config = dict(
    train_examples=39062,
    noise_aug=0.01,
    num_classes=4,
    arch='mlp_mixer',
    expert_mlp_ratio=2,
    patch_size=[16, 4],
    layers=12,
    width=256,
    momentum=0.95,
    max_steps=15100,
    adamw_weight_decay_other_params=0,
)
Rows from expert 1 of block 3, named by matrix and row number. Rows with one number belong to one neuron. Each number is 500 + 50 x the weight over the matrix's rms, rounded and kept within 0 to 999. All counts start at 0. Numbers have three digits each.
# up: expert up (model.blocks.3.mlp.up, 4x512x256), inputs 86-171
# down: expert down (model.blocks.3.mlp.down, 4x256x512, transposed), outputs 86-171
up.68:538466497479506453501561491449495550522463556504523515524479498512475502471453468434546455516443516414520480538494496488467524559494570490450538465489513491486497472513461507584516399495515525572511482505541539429495432531491466573460494483492528555506472474
down.68:464463481425525497524441511547478440433507533582465477509499472436498495562445508573529395544498442529416448485462546478518531434429524458519477525491510471519492589508422495545477484510496498524495573576474539505484535464560575483570483428477519543449548540
up.69:525534597481492627485568459478492515497599458457589385523528483490430500561619462459511479408594563516479461528480544412524601536437611540497579557491461501587393493494527528491511481457467518615542533512553499477563514559444434466446446481568477476449552488
down.69:489461581550528472464423538476536491485532476476520542475424592441577540522437428494579574558485538537468449478499489468427509378471520408452506444468535464515500479503457508599531478494411474451557467456447415520501513474560536549550421494475562561539516465
up.70:459480484500572485442549503524500491430540418531469528497572508529536500516497477472579451488394537513469502510490495483493432606580440511465502451438576545599546539411534482526457553473508539515539473609495392470569415464474506461462474516477521504496474529
down.70:473469518517580499494433593399519452537506458510513501573467451547500547505458502524467484451481539486553435451378516468501526461508560498452505503468510518442497511444532535480515479507522598494496514475466503492522419473464476453607629557531461525512479552
up.71:532451481526472496480475489482504466526449468482509460494475527521505518421463460551568552487582532496493505513453518527510546504534532500525474468510529545470462454476441471495498531553505529501502485510530525492495436508480492461502485479505482448550550432
down.71:461463471506535502497503532557436538527452507478512496511484510477529517535515540520480486541512509531496519460457490535557528516483521461438419506528497486515504510520463519470486548500450470466446484477499475524526506484510530534541510561464538477482474548
up.72:566511531498462481536491524563476543495607595469636409538452336478459645483534481506500424473435475476532525524488391620544553472441574608575448424494470539370481493475443531473503407487540577505516512514516472494540416503491561541539566408481545475494488505
down.72:473544486487516462535497492472522560481491527469483530506514520456485452412513428436519556547496474468462502482558494418479552482442500545472554549465470494581488528496584498508473481503519537472577446524491514544506578509578583513494503568540465511534515496
up.73:618562538509597543553550509555560529551515435544547445399562493362477441596452491486513529459527644625442539438573511457392467603540506516523463519552581562560486540536507583494429576508512508446460537598339433595459548497445426526509571492517460526535422525
down.73:557514583617411508517597568424558544589509438426479552439460506482430495501514479502538523441424442486398465427544449664488455455460495539335457576470566445482465501417549608458535386489418519575547581517556582536460582479487536432530546477498546495501364529
up.74:465496461439483487434526522478560470490476512554496451449522498468569544582448483512567483490475450466407461516471528498518470482534401547469448456595636546470419497471535573514517470491470507539476471504544505539497580489533490344453544533535574393479576450
down.74:472494484489434521474452429511559536432604438387511465524458541434544451454556578515556549434425533510428477519418439452473440527456463479530538594516487657479546363422572578448635674535440459520629428561453430442517509533513525519478512511500486440483496473
up.75:505496543577499585504469542488448523526516523539471529533479529529451506525470457496462501552533507489432524471522541552528452526547487464510478449445492511496499486558461432469474523476556461464403477461507516491585532469477442484521486562497558469518515517
down.75:447472542520479467458521440441530445441432497448491536476463433504506449586523488451544575529490467554516570546455518455508566497445536559535499405430463502549516541445522577561522498473509475522493490518434520508445449489534500497538511484504479534487501488
up.76:533398497511493536591453507506461532454497393457656411476565395452444532542478487521578483425555426524490477420522582513523470475425507457587475478529410472552539496573554517516408565462414470585439508522516520505438392595493526533523511586499519477411577494
down.76:521540487533501436488547539536512419494530524490475589530444495433597507508534544496472511555521479426499435493485463438401574545488502502506548550431451458466521587465492509537610476453475551499539437543531406571535571527446513381456385566469563582516487576
up.77:520544536437511553529474437424452477456465595559534478601466556464471485552465516488498501404412508484560536581468556546447581529474550505476548549509624475519484454419509446544562463570530535475442532528525593474480489499495510506541497537548549465525480546
down.77:477502434480480483454487578458583581526504466527512598600517518483528440546538514470504505543525438560524530451519501507529490519444561404406439428573450446398487473547499562386554472545560473473451465471514408525519484459494459452524555370465445548473528404
up.78:437488463541451532466489543501474484432485565508466524546389478509596517540545522427531471500529455442442464517537526468492534593493423505444551417449493522457551462500570546427484511512497492524563446483516537596492491519550525550481515537492491630505494535
down.78:521517498471463447526476520496356531550546367544555478371511478464442469434503456460465528490519559548573540551494596470457538514463568549521442512531469418438546431554436440438535531469545464471558465489467441457478551520522552511560490455579545433451544551
up.79:543460553557538480575494506535506511605422630533551459479512501477462482400616522513425498436529499542539483421433534431541513526514508565572506507560539611438471451370468389503464389549488498435523459470458386434529467509482493558552484430539467525499551377
down.79:544465496532521580489397480434526505533464526607588474535503629486541581519486590511488526395479553482483493445523564480591513399469502485563525471455519404535556485526505438480495560504516444496548478485595530489571352479565468527432523430536480540493525312
up.80:459539488465582520520506440486577465464559472521531472530570538499489549510525523497557490462473501493499382444501485563557522441449500461493557476579438516482505489427464517522522497511525494387513527448479484470437586450529513569407453523469503519526517467
down.80:500512496434507473527505495489518529567476567497424444506483541542551496438522457501523507585489510501571434513457493509505462505543445555427496468416527519548525498499480546491535499477498506509512489501483509471587483605420516510457568544498530481509518593
up.81:480477463510494503530523510490540530498506523424500484518534454440570474556505442511519491488501488515493484454496504457512462529505482469483509421504526463493513454477505510504480481499481464470573544519526447520459543512505486492513508518461487515536541516
down.81:487552540484474475490488496489492456501494475484495482488487519483476514557515519507538505501536517504505478477524522492513501529513487515488492469503503541504479483470519464515512483512522485510524485551517532475469502478480516538481471498505535537554485479
up.82:474501529489533508483518493476477514490469484456521504471492499518488511529482496455459513520502513494503501510525537499515457471507532491496473463478534470504503491544526485508485558517527481509521454541455513534461487488494536452507514528490525514494497523
down.82:503525474477479480478498515510498428474511524493537485486525475473496515489506523524527470452502516495457445534540492473496484512482463511481508491545484486493474491508482533470522503481502518479493530481471498464512520558454490502498556480537526509512552520
up.83:523505442516505529462487445396389454494471459522463544494427494516407587568401530526466519446540577521421450485466579478577461525568559509471501622482560483510429542451495434529525483521513575554489482545424463462489520600468583581501519519501442493431470581
down.83:482461592517463540491493567557542465439466451551518508451379490616626384396487406537382508492529517470491471578507429567516490440496524566483514499499477393560437541619497508483551456488463457459511530441540424534486450572545569507516533512439603530642366464
up.84:534473551541541467463540429486472569493489401525496435488493435483519388441531384410463475458473546504475531495541519517623529452532508551549511509458540556568610520508520406506525494484431468562507494502413443439540530505438568430574475491542585348515505429
down.84:456520483461502496583473539465469435497494497576614475460566506516428509462397541508378456496441400454559481472489544447505512452528431420475423447536605489533493538468477486493412439465464465465499426450534519524547453557435485529345404530591490518452557510
up.85:501436510550522518522580505488488448486521414462458461452547498576486525458532531491520450509540479474556518545510467457515503407535469453576500497544490578476560533528496494531546487531481454524470509482552516499524538568558533541456427440425493524509465476
down.85:513575544521473476501472467569539577467479539525410466564494475483517521502472493437450519529523512460529491576477486499495531491522531563544522501524552423461463402516516573512531453453508514509467509504463506444418439510470458487518488519519491485496497478
up.86:417471527477567481521530378603504507515486494526503452460511451504407547525561548539519514496518552493469477481446640514529486383527498475500411476594523565561545564648492459491535539534568478499502519408484554488426510453563543444511478467389486531433497454
down.86:489504538459463463578488537584539462435527455573526470520487404474575505513510542470568508481436519507544540596532516498569496489479450457498487567485492510425514553489500603481527511472502600550542533531480498503452462492493462537495528509520513501520522545
up.87:486571608489549468489460540465468366452455563463463501566389515520494507511497504483435546543416434526615574492515465483514482571463469547513436522436507383480587497507456489445507485491521381394573557482432456471397575499437494542494433580450498407474592418
down.87:427560441501478473495449541491563531481548416476464414499486506452525521504618459529475449476532432590516512454551548512518480434474569375456514486527502441486535443452498520557519517567505463441516492470544530514454556504531550502570520431515518502427466527
up.88:502415559472462588472480514481470525522430490452451454509464507521376472474406539470612397485440357506506568519374443406616581505512551486561530533575520597460461521490531483528499482548565448579515573592429497506478488481573430455548541475538543416442487571
down.88:550499494495556432539442484487448437506525476464381435602521551557583504540499557461495553514350527554455503502412522506473569428410521408464485501520505576495593458524471601529474507496549458384573359475533558571520560498464511549438592487527419546450588468
up.89:556476432474596485559430440580486505446506487443557599433459539548583415457455464532550471536620544444414488533501540464491502490557559497605490479362563555475575600466441522493454487486414535504359575520446417478389580528536463478500465507574550576510501538
down.89:399462559502526533479596481392484495431478537476531505538492419542498579545526464451550555640582505475480467523576452527662521441549517506396468546497634414576488549479513508429503428536455506472436608396472457536476474526627511531437398450568584476450433495
up.90:509470514462575466521479532501500502491432590491533522520505477495525499528481452512508541554576448510581551486517436501452516516545421443556545462432524455517435486467529525477471516484476518553499469525565467497481519449524481482505470495515503557495514599
down.90:516498496557462468549499449495457444467577490534520503471459489470516485552483504470488504498540486538509447447490525457485467516504543475528432493504559506481452549499538455512486461455526472425493466474462457505531463530515553525438470541547579548490469581
up.91:450459525491483410506450617482476540525518540556548475458506590590499529521496545545541564514524471479517596512544566615400537443478579506502478442434476460527530423502594450485542593393414550505481450440483530461488583546499514426454523517494552598474360456
down.91:510522528597451514466581515468464552556490467527459452521482514444444450509471479523402456608514498451373380445469451428459494581546466328424421537470512438669440560461426435432507526463537568477498652369441487490427524465484483477533398574479431530486548594
up.92:452581615424601519541476538466489334509454520452494464443473482448560473437491444546526493453485397508510536546461528527541537477508510505472584477482525519443547493435455436513561504502626583487555483485457530538472612497552452480456506450450514477493523524
down.92:394404528506511481528547442560477520422502527426525478499456551490424522543469465437493396474622527527453424462530488419458472522486502578546540567555527461512519533485614490518496519441529404466597458531560520478516452499546531448552538582502432545509532450
up.93:504515553540431538540506545437537499474423511484523472494524492446513499562484472491522559491515493527482520539490486517476517469553517491478532507511498526475470551502485471404493526480485552490503512525427507491500478492534519502460524508522520460471454457
down.93:486513430473526523555488504457500454517492445530494519549482485478425535467526539532487505433459509511529475481485510476466493468473527536492501497510510507509491501504472497490483425488561477534478512489485530500452459531511532518484498548494541522486538479
up.94:456403488468569517441563457486507421427526527611528504445568583474538504518499540480426385425512511557606473543589578489434522449503553449504454527548453500520443413526537450474518510528531476548477441539469479550507399390506529591488464468452495486538532490
down.94:534600438488463441536535486530566553543460551592468414565422592446546397438499551454433490500531476511433546521443492508573447542544502439538467504561520411507463564562491470404533464590491473554553490427509540472473498519527500525532611531538515500483496446
up.95:432479481518422444519524459481402435476597419413576624536557492551371448427526501551477628548526520457498427509567581575446526549613543429614432512506413514534458427472439481493609567534522514502395582473398457535423460584488465470503553428525500546544477438
down.95:446471466542584579558548613453573446446507501576386453555528438444631480608472515496511485473519399523428445422456478436550478427504497469422498553540594422490448548509631500527528527467470563520475588518598422480532473387472443567553358515489578476509528610
up.96:493549538477522476512483452483533498519569469434452530515516499528513454462516529458497423540442511502501486516554412455508567522536549529491481479466552543450471563517532467452532559588569473532507523443551483540483474504495491498532547499464520486524417428
down.96:494484545515441509407487549518489456555447496475517533447442540501471503468524530472551535523544568557570493457580534524484407524500431544531514451509565617531504424577497519509501500478484519450467508522521562506466546509439546573462451495449489556456407504
up.97:434542530591551556493580561464556508524443498512588521490533451533420525515508394532440549524448508470475488517581441509468453532506521558432427487515490446530570594588583543420598347517471502576519555495521508532458541577537488483507508531443498497459449556
down.97:677506418570386478535569538450498512457514425454583474432552415582614430454466506541519488541533488505533491410537482487528490506603491507451612377548551569637618489474512482449436568498534511595547557439475450674392531565454433424593357573512528557641447338
up.98:486487528460542509457453451517513490527462501490493500540607509505479567516492510419485539534447529393496398484554564395527520533503525502560526454539438517502469524487521502562559515469419452530509493482520488461475505421560529535544511481476503546496491570
down.98:516576565463515526542470553500530413532508559493536497508464502473444467493454556518482440502415557566496507513459423502431499455559506515482519503510515531547412522585489495497445430632483495547530478519535438520478535471488528487533531478505507497474495542
up.99:482461543511450505463548458475512423482478529465466470518493508412470519451529529520532463534474511483482496468516545559607482519546520471462484512479473552490503574484527444506470514499443565478484511435513513469538543517477578548495508535509548454452475516
down.99:567469525502468504445539542544571544498552455564525516486508538538547497508504501404436565475493493550452535516457531466492460424507538462501494484528486466475523448568491551484492460504460404550553496532517444470487482457520511486457492539415479421525505504
up.100:605529452442475361564545501497561480549541534534633568465485403518454526487512490476481490391380484447409536442489527415633580575527415544467480602463519512430514411504476494627470621512528418591436480637538486434443540511510605434483551435506569582517392426
down.100:422467519513475489434469477541466529523537422540434436699517601465509432469567319568637367473478394494478472548558515481445464374534465437501520589487525485529532573422543569423469378482440492534507508583590389473601451508583508537471548483456464556619529523
up.101:509487611511509428562517549460442513479438544525459463445471480558515503504502556429519481512496560555528517518486463478561489502530544483527509529438507537485593566611417419527497483451468530476479485515445429482486575507504463490479462472534482520500527512
down.101:523481462474493489509456489500454516533502548490530487576554527499490486538483499560514496499558465465564484479541483549535526479445476484463475566499535504486454492491526487493492433516498389496527527532490479543475478521465513528519513529465472531474509437
up.102:432534509516597380547552472549466463460397604465549492496543480504546550584450551505500582544574486597556546462515498494541430490507502515432472465511567489570435466514452461464486481489524552551493428509510469495489422514493423461555406586448496555463548630
down.102:521462456535492555489494477537489535542443470567404485452564421500478518496487611375497448364551530511607553401367496445456456534497585566475466537546447606565546560564449501577502542522555525478519427547474513503528530580476440547410485569480487423599572370
up.103:507540455579433495506609505460514447511477458415507444488517486500533451492531517435500506459502469488493461519495443452524523603548449477533596464484452537454555457465501545509530470528484575522487461511546530428542515473491438500534514469440508398504564558
down.103:508555455545555497499587597518561466485452498486510457502426521540483542541513522541440474539463408454531376470479520469527463485449568478512484499602486528496465442469487512517519514445511517530489537576488509557514610582501552428519452561448489523439549487
up.104:544514526579512491460474459508490491594512488550581520444469489513461426513522450483466516489498503501501519534469432431492543569511474520578534416473526555440522464560542472512486553451422455490498583570560527537590514476513560499562483499527515400518437490
down.104:451460443493565540571544440433366544492518511527401514474543500481513473504545462482515413574527483517491512445558601517549543529418421491560493526512521547436514523523528533444516450578485563516504508494548534573393472603435504480524400516512464495526501494
up.105:485441595429546543595443551587520514557495567496451474571524481503500456464382486459484521596475522613577535486567513613548474475505441436436518503532480514478508454397450465442458500479542558505528541394504459515449534473499524480540498544478515466395500490
down.105:572540463452492514471465423434427490460454489532476472475515451445530524542560614560495505616490549521499516546547517467503500447485394424401449558523515474501499572473493487593524502413464502573434535545507547551492565437503475463468531545490468451543439439
up.106:487434495578627512431544564468514392502421445472530533455510569469552584445520443503624488414425495543486562603445514541533545465390562423562485432496518588455453522490565453425544446403560616455507584411419492456591529587523472504523435499505482530524487407
down.106:500477465432470491476513362516394580642387540454538457516432554470469518510453416470465531416525447487569524467524460438566459515502448506298442515529528553460501552484465556540544558483460544643490479549542518554525468418556553461512509482477574471536513421
up.107:564476418506532514491447530481526577461482464559586533610566620452499468542563507611526492517456497496515429551369446493589560488512534493526437496415526581544573559501499489535584439555596516610544528549481470373489431519509528574519415572581504498524412424
down.107:509472576507466492591522484527503423465513599494554506492537526539381561534514470434462501536500478570532525436496516550503495448492471494454546575416462440482437512431517533502552559488452584491488471437509560506558537548396459526483499486438565514467521587
up.108:456548486526527454508557494495486496519468517387473603344397520497582349564401501569557422522461450589554462404591424475591466402461593518510384438464383509489521527497525557521528537503495561542394479499471413521592461554452606482408572428507453511565550611
down.108:542522569538400499412458576435480629453470448497548475474571465465589514433645499552493551460424637503586407484520574470410598558531417469457484474522560441483577540426338450421471377413486522509425483497545591563521520395546417537551489470552503555559559509
up.109:555457494567430499565554534504432491482446521428491542505574546659598590441548499543484495571437531479470497589474439532494524461495438515463495419419519537536484514498562533433478528450554414488475486480477505421464491496570503426438491445466498444534515470
down.109:452575415540456458560655414626578519518535428597530419481454520492482474535482529492558549489632498397549594521562611498498469505562504527448472495483591507462582541571568542541548464457459492535442425526472449373508520528509537575571515499546496441557419525
up.110:472486416552474506516458532577493496420478543491428572550568445473442493570535468437442532484447548525484452488532433523536511488452498455516480473561500539466508551505518438561557498447492541443535491558434507506512518407510473601484478521497526379552583501
down.110:498497494522356469541504595592470410566473430477523542448496395449529482475454583486428440574490569519563616520525467562496624484428429423530527400505514418500620572497473542579457530519481528520525470477500571476621519546490531536491548502482545453507447466
up.111:465498524456444477466434449463556473464512523571484461549463438509443563428542555492550444551411462546432546488461525433509418532455528527477495543578465484480521521455521426476601533435375448487472501512498560521464489520519455524500542471507554485437505623
down.111:588558465515431545438513460466500433510431514568494480477554525437521488537431522462537604518569515474554571576504528434541523445498573373511455456474521402504506446478472481491506422586521516532578539478487520555477494475578570549600504581572474552440511480
up.112:423555535523508503475598456458626465467492455500483505489506490548523508443465470523536415470437542463540516515597432584536475591534508493596475527422471450615509523542602487505379465481503433521543454499427521484424497533459516448561497510469450577527535535
down.112:594397492583491590571475516497400535513432497498455537504523442400578457554601424570500442592475481418490456404411453546485503542535424495510607506545520499578544460475499543469441539453440501494501577524504474395533433453487472536475454500481561573504438517
up.113:476506405615502610497524649505402352502482518480377478512466485545479522512539522546387538439522547506503460433636457527510534459487521516412523444450527352594485533461481535428465547454477489494529622475439526530543497493445496612517571539453535496535473497
down.113:389643528491499479510484430546520514509464524487588506533541509474428555472438426436538456530481427483491448521482441469482544593441570480578525510499446509480552499457511454540609529492513591596614467511497507552466578527499476522489421529567382502523439494
up.114:537433531454434461455592530535437458468486406450487429583493397478429506404576420605528481559456635584561539522539496509492553584576620523581506509508454446518449459577461555372488567485507560512483409423618589546564464491477466469460483453604520487487481413
down.114:626537585483484476552525531443440561499447482511373601405467451453576338481630483485559569469485397432445424500460453637518488656487450399495518516450521541521474518507574459599500467551455465519542484399485489477607516469428397600452472481423486478527494463
up.115:549664558492443544474477480515523476556512569434612441639495456509390534580525507519504452661461693517473455534474563482542437374510498576599462525511620432501520507495534506494446416577515515437525569510591435487462422400554514489473442540481477488417457593
down.115:533554522514531435571444540482483542471473522473538560403465493402381487539503511458534568439479527467442453618567538518419418568507466487477532545442553494460486422526382415543459532580396514516552498477417448587556521531486609607514498465490437594530514569
up.116:483510465490469517536496502456433406568483551461546539435587461418471493493469561470490565534525517511514473562551466485503549458454567433554515529484524487474571546509428528452508508503527617502484472519448419481379457526502551531461410413586550520447547502
down.116:501465466541493473524515496513565528475432497528472565421472472499621466495501506532474436432499413525543530479479473471558413409438536531446463483524518478485483466485497521451622449529471471406512460490551411571494483565439486477481561491537449489525611491
up.117:522510551599464521490603472543400421495553380462477422620451350521388509371629489475480455523458591560474459609601494504492533630524433591605592443393454554435433387488558512383426529513510422516617444439456454397553435515382576458506504430420504481385525414
down.117:545587520586473618504459466496621525409396581446448583533460479385555469543539588569453560456636504462615559497499568606545571594513544535461558516436417374506580482483434456537280425479564479462497468428567624456544443488468472507503478530612471507566474512
up.118:450453524532538524451534546537583547533498538546555493447467521538518465598544495390389488490512503477394483534422440505499423556449477522443536489445515486504501611544469465469423473493422522522493540485450535518523483499567514511566458585556530488375410482
down.118:597544550514481509494490465477535485489552451542539496475514477456430511516507501515537529440475501520520409408533432517493626503497481428484515479520478485550502548426472570540535428466515472491574483472482426482483461529491545527474410488441589503481540456
up.119:451503511465513393454529475492422558536386545505500564428490481485571440471423462538453529510593594487605491555483571513397509511547453587501402560487539529512450598398521521468528583529510453528524473458556595485593498509483607530579496615532492487490544339
down.119:569555554520587543499541504582496576413545482496501510491505533559484519537469503557497535438461444458504569526568425433537537519583481527588501445463484539533474558543533421596477557434359449495381410563544520393395531524609451541465452521389450463472468522
up.120:477553467535463500488462458498408459400457565529497550528577595546504498463532599392442371496472406484418483538368512530498493504476512458572552535469529491447543466490518459581594517413471499516416534462471557569526487576468496525489530590495431546564447452
down.120:497485529516472541496540494564555419470504506446488514439446456517586465509434457493522537452491507565487584527572532439392572434488493537414495557494476482442568558522495525368497494507486545513506434453521458475589525388551516492474462392558523521440542486
up.121:466532497459515525452494576577386485393464497557517519525572474416535586508519564515509582536530586509567480476534498479457495419406536448506473468547550407469595517494505476531463500489491492481442394446387492515416438502492490480553556473542584508467498508
down.121:541512450475559445568494428551629506522552456533542491520464481460476487397511472423489452391495407518456453495572428507423529466558490573528497434542578534478549537500466597495473507554518513372578501490563485517500545452449518513515384633430456563602510528
up.122:502497512498462506409462451473542494469495445456473471498535504495496412455500477545520528492464540485459578424555456520503547489477536531486550461501522497442475527541500563506477472539457461490511533479472494491499500535490472487496534566519521470452479486
down.122:506547477546517472493485519533423525523509508490511526417465532526485601553506490462499506553496519494472500508435531470518447494553485489482496502561498506523518510425519553483510513514553478525504463531525503539521531507464494513566552512525562525512479482
up.123:433521499533501504449499389520431511516457401466487391499518549483474546450518488467536429459494514481548514525526492493498558418431459473468588479521575554455550526525567456519457443535495417595559538530518488443468515507440517540556502514515516544567511495
down.123:455572598463529525490492532579464523483475549527502489499439439551490515535467436541545549497479517548466485517498495437486476477536492436533458437530496516513519528477455573496448526521541571455523533445489475523480493516464557459465470539501558461462523498
up.124:527637562617519556471570566460478490494576529503519567503341435386474495471459375446458474440523507486568476485465497578508471509559349477528527374451498446569489529525546543448567455477552500367529556465494516554423633588519501484371459519486538508447470585
down.124:427441615440531489543488477529476575447554477538526555554564469484470567505445507560547558444470534543519534417533387495483559355544562477545452371586489537569439464513506540437528516574503390474590467460611477588509460496456485460532610447510427549522478455
up.125:396518447514515480563534500503451521295459507564535472473506502558541419487490381485480527397444397501573522402498389498541584572467524483394560534546448521427405539534540586578538555563392447444482411470466485543493524537484455495504487522520516589495591427
down.125:547432501464433419458575446419550461626462471453482580487502523575461573519466482411563428364521486525569480462463513479539507504466540495413500529516532540529526546412522457257496494543581456454485488574531514573508543523472429550490629511544525457470453492
up.126:471470525498473452541477524508541540450503500483458556467558477438525556523484441452528471482501534498484448498485525532500463474453472548440489534529490467581472490534452466506571520530527515605492529491488481519445501498480530499505526501494471526513422537
down.126:493473475473491454408503548570427496521447499473439447508462586442471465529510499481491474483523501527521483549498512535488511466513543513490518455522525576497500611556472510518539485511505518416529521434476547474498543481578516560547440488477508544484469497
up.127:518545506522489528509485439640476452568559469571451500397524435550424551506517507492544514481536481563516501501527454503498461414486490499544353643453556597531473474528424441456497488492546507444536598484487591457509514470391480503501518583545506530486462531
down.127:428430575456563486424526489530398474454504496500499473496477516465472534551538509452558457540536498481493510554512488441520536486436467489512523454573466522588510510574509558516453486563472482511472539513454462440479466520435584437503443450501567445603553655
up.128:523477496510468471514550527568438479521498553500475489540466504442515507494460587509558480503445492452504501528460477518561464499458519487524531464500523512470453450504494510506519455495564491528499471521527501549495456501445477516499498518525481506484474500
down.128:574443486525500508475483467529531479499461495498519471483498499440419507496552569458490556493532569471474490490530512504517541500536522507496476477531459537511505516536504547484467490503492515483484499434472519450504478472519530504504472495458492559438459499
up.129:421508588526423457507548542479529431442505493445547465481465505472550586509527445419584466507512514546513575520478497469512502504463566509507396404532461556536438599522484545504554485460445540468485557523570522565507474616544459533463574385460393561549429516
down.129:527329416508542433455523532530395509544549575525488502486538503494478482529481534513463511459594561484403467515460516453469489509583468510613595634526552389568516551508480554566503418546401467519512443451452511409576504504445534519524383433525561528464555537
up.130:481542421485631519593621567368452497520555448417534621538502499458495423565510484603544528436496533465517470489470561547611475499473481476490428420433570609538474472460526522469361469390457405559356443614457440390517619533439453525532486540492509536523418589
down.130:446511550522498531515540519485476444457481517517541421499477393507596578482557474498425499483483507481440456437450471470438570441566536488468505435564519432541537611410544465444591601511581555406518547598522469348617275512533545412538429519370489514459494488
up.131:577500520474580491549519490550499503573502547536449536532504537437475505583515430506486502552434474374467501531473482494533497528473497435447568592473477477478477522472426506560547567543528527518503416486465532426493584492497491521463522435574459489461434552
down.131:542437486494401621473510569464530542436475493464434533448490469598491557415536525485494451487549446516528507465449508501488432476509490574493472507438491585444502503533527517505502513623496501420431561479553468541476511502443584533562417552420567452454434461
up.132:402515339487620511410532540507542560526519561406501446538571547530459573503521486439455486466596509567428495544400553536582565481469552532460537441483499511423483547515437482549512518538516454478509391517448557572500548417460532564524451455533508431421497492
down.132:488603530493433540558549470538569549682532437471509519415455582450535489521515564539513510556562497458541514515466524604542336544499545419576511548471436494520560472471493607511561615485517466503438532445483558440469400515490536446493431478453499478499583513
up.133:523471461452517487610488418532535507515495521561484578525509447568564480474499525508571521423504479494493522498450515431365645514578413576468476534466545618538542464500525477494521551494524547474545535448538500565537527505497587497569462545508537573434434492
down.133:486529542445498519518476443558459548444569466536480469562557457465412446518567467481498502446523492534490555510557488487539415486373490498483530422529554474475477483525529477476456480594526545412523515516541495501496444465540441546560474525469489393509544461
up.134:541457581560474565440568482483469471558443543523540488461553481544508579459429422571438440573381483416479533514592536450466537510486543496566469457499533514497435493486533475538477523610485480385406493512515463497562489495478555578550503554520484507495500467
down.134:473538517497488546457407518572483521507499514454514431512471600454517494469502486456578422448533451516478453441493488450499582499494489515554466476563430495542454628511451479553523573553573441504553553506493512512473522534460500514479429444498547502540435618
up.135:490526453490495436475424536483528470464387522504488540426503506524439581500458617472528472427470473588483508395530533535545508490552578443491501434473509500568471477592475553440523518459511447424523493491474576508466531561474470525515523409575547547478527562
down.135:504423508488504584528551475458480498535515478578532490600531533477586463605467488406480481548500473474535464498455531517515467542455514538508489550533384484473496527498508494461542476536502549501541471573532531439507561469444566536502544560525481507529496460
up.136:574464524487530504510457468459449470583501577448489528531557452500504587581481577434456377464545513455425501487406529570505530559529478497466464537538524498534463524446494530501482485551488510502472483490514464489477485505574518519560548437496527570540468591
down.136:551538560489453511538531496433588475446468517572430471462435470475453486411502584481515463494494526532500453516465616549474490572445459547545470533435542487515501423420536450469517484491544481457542467497501437491505506499541456531450438515508537474510500411
up.137:475415383452575511365472560477420474576518429466518485541400495496487461602514457393466442561508466450514494517515408472575541513630500530504517508443549522452539420546476531463515561544431549502553509531441609568454559438563520618505535496496530432518400531
down.137:427527560515456538450549439441448533487493445560478495401443519419545473511501522433521409592601428569536493510568496461555545460516524394466470528563453484579449496505527463574581465594496434530580547557430535501445520511522572479507521443503495469563446397
up.138:445450439435562527541567535513527558474553541612489513471454514545484571478499498471501580510479452521603440386415475476473441466493499496507556401579476513410567412548500456513580455607463616602503461545535562418506549527423542449495473520429434515371491465
down.138:668464536605553455460544628503496482477551438386438585486473333598518493492454604595518457440509481460462489565583491371427451504539514468508558583458568581415446530472451452358512488553501528463527613441541492582478414552519502547554513489532542437490500489
up.139:526541494499514457540489481464478497516522475473487522512556479508539444518549481509533496494517517474481505510534499533500421471506506500484492528521479505444553459455524501500496520526504537545467499500445486525517518517511508537532446496490520564455471532
down.139:435477529481508515482522513495554472479479487482473460487486451486506505502482518523499486449492495488485478516518501480499516489508472547495530488527459461538472518499497525512484486477513512446542483469506490529476514497462477486515505493464480499519558525
up.140:561504524485526398486423505474466523421504450481495472447518455492487469405556432558473524452408551479518612470581495526459532577491622476583586465487393514486502497516512507496518462462514585468595493474410503454577440425455481523545488561547494475437458471
down.140:618605464513480525498458475522530457664544489471483553486524446471469501554554560492456508570533426516522432528499539491468579649391478497539578423437554499478483488529516596590461438462420378505442452469435508523527479498544550429516425546474580538464492457
up.141:525541516518450493528486568521472561455534446446494494516498439526456498476472489479526460505480502435535562425463478513545459479527487537495467501503533503535608444499448475503513471446463463497546590507494506467494465498473492526487510514537483483464472508
down.141:472460472466526506504458487463529534555499535459468527517528507442563507489490514461441480501469473534482419497486541493498530497431494529411539539597480481493443488528471477548470544485555488427524500504541510541519490443413533516495522523498496535492506567
up.142:396513513471534525599510512547486551527345437524535614537466525459530543468564557423572486451433420514464473461371511510530515628549489610461518471531576581578446532457522407609518571465488453511469577443447468435438575486541521461441526463484486435402594436
down.142:561510543583491477543538507562423552524526619453514415530450536546480443637515465483524500512489517558453431608533518530458437467530539474519599615465394524499444496506557573542644503457364449397433364504564528443607549496456441472510404449557499484497481437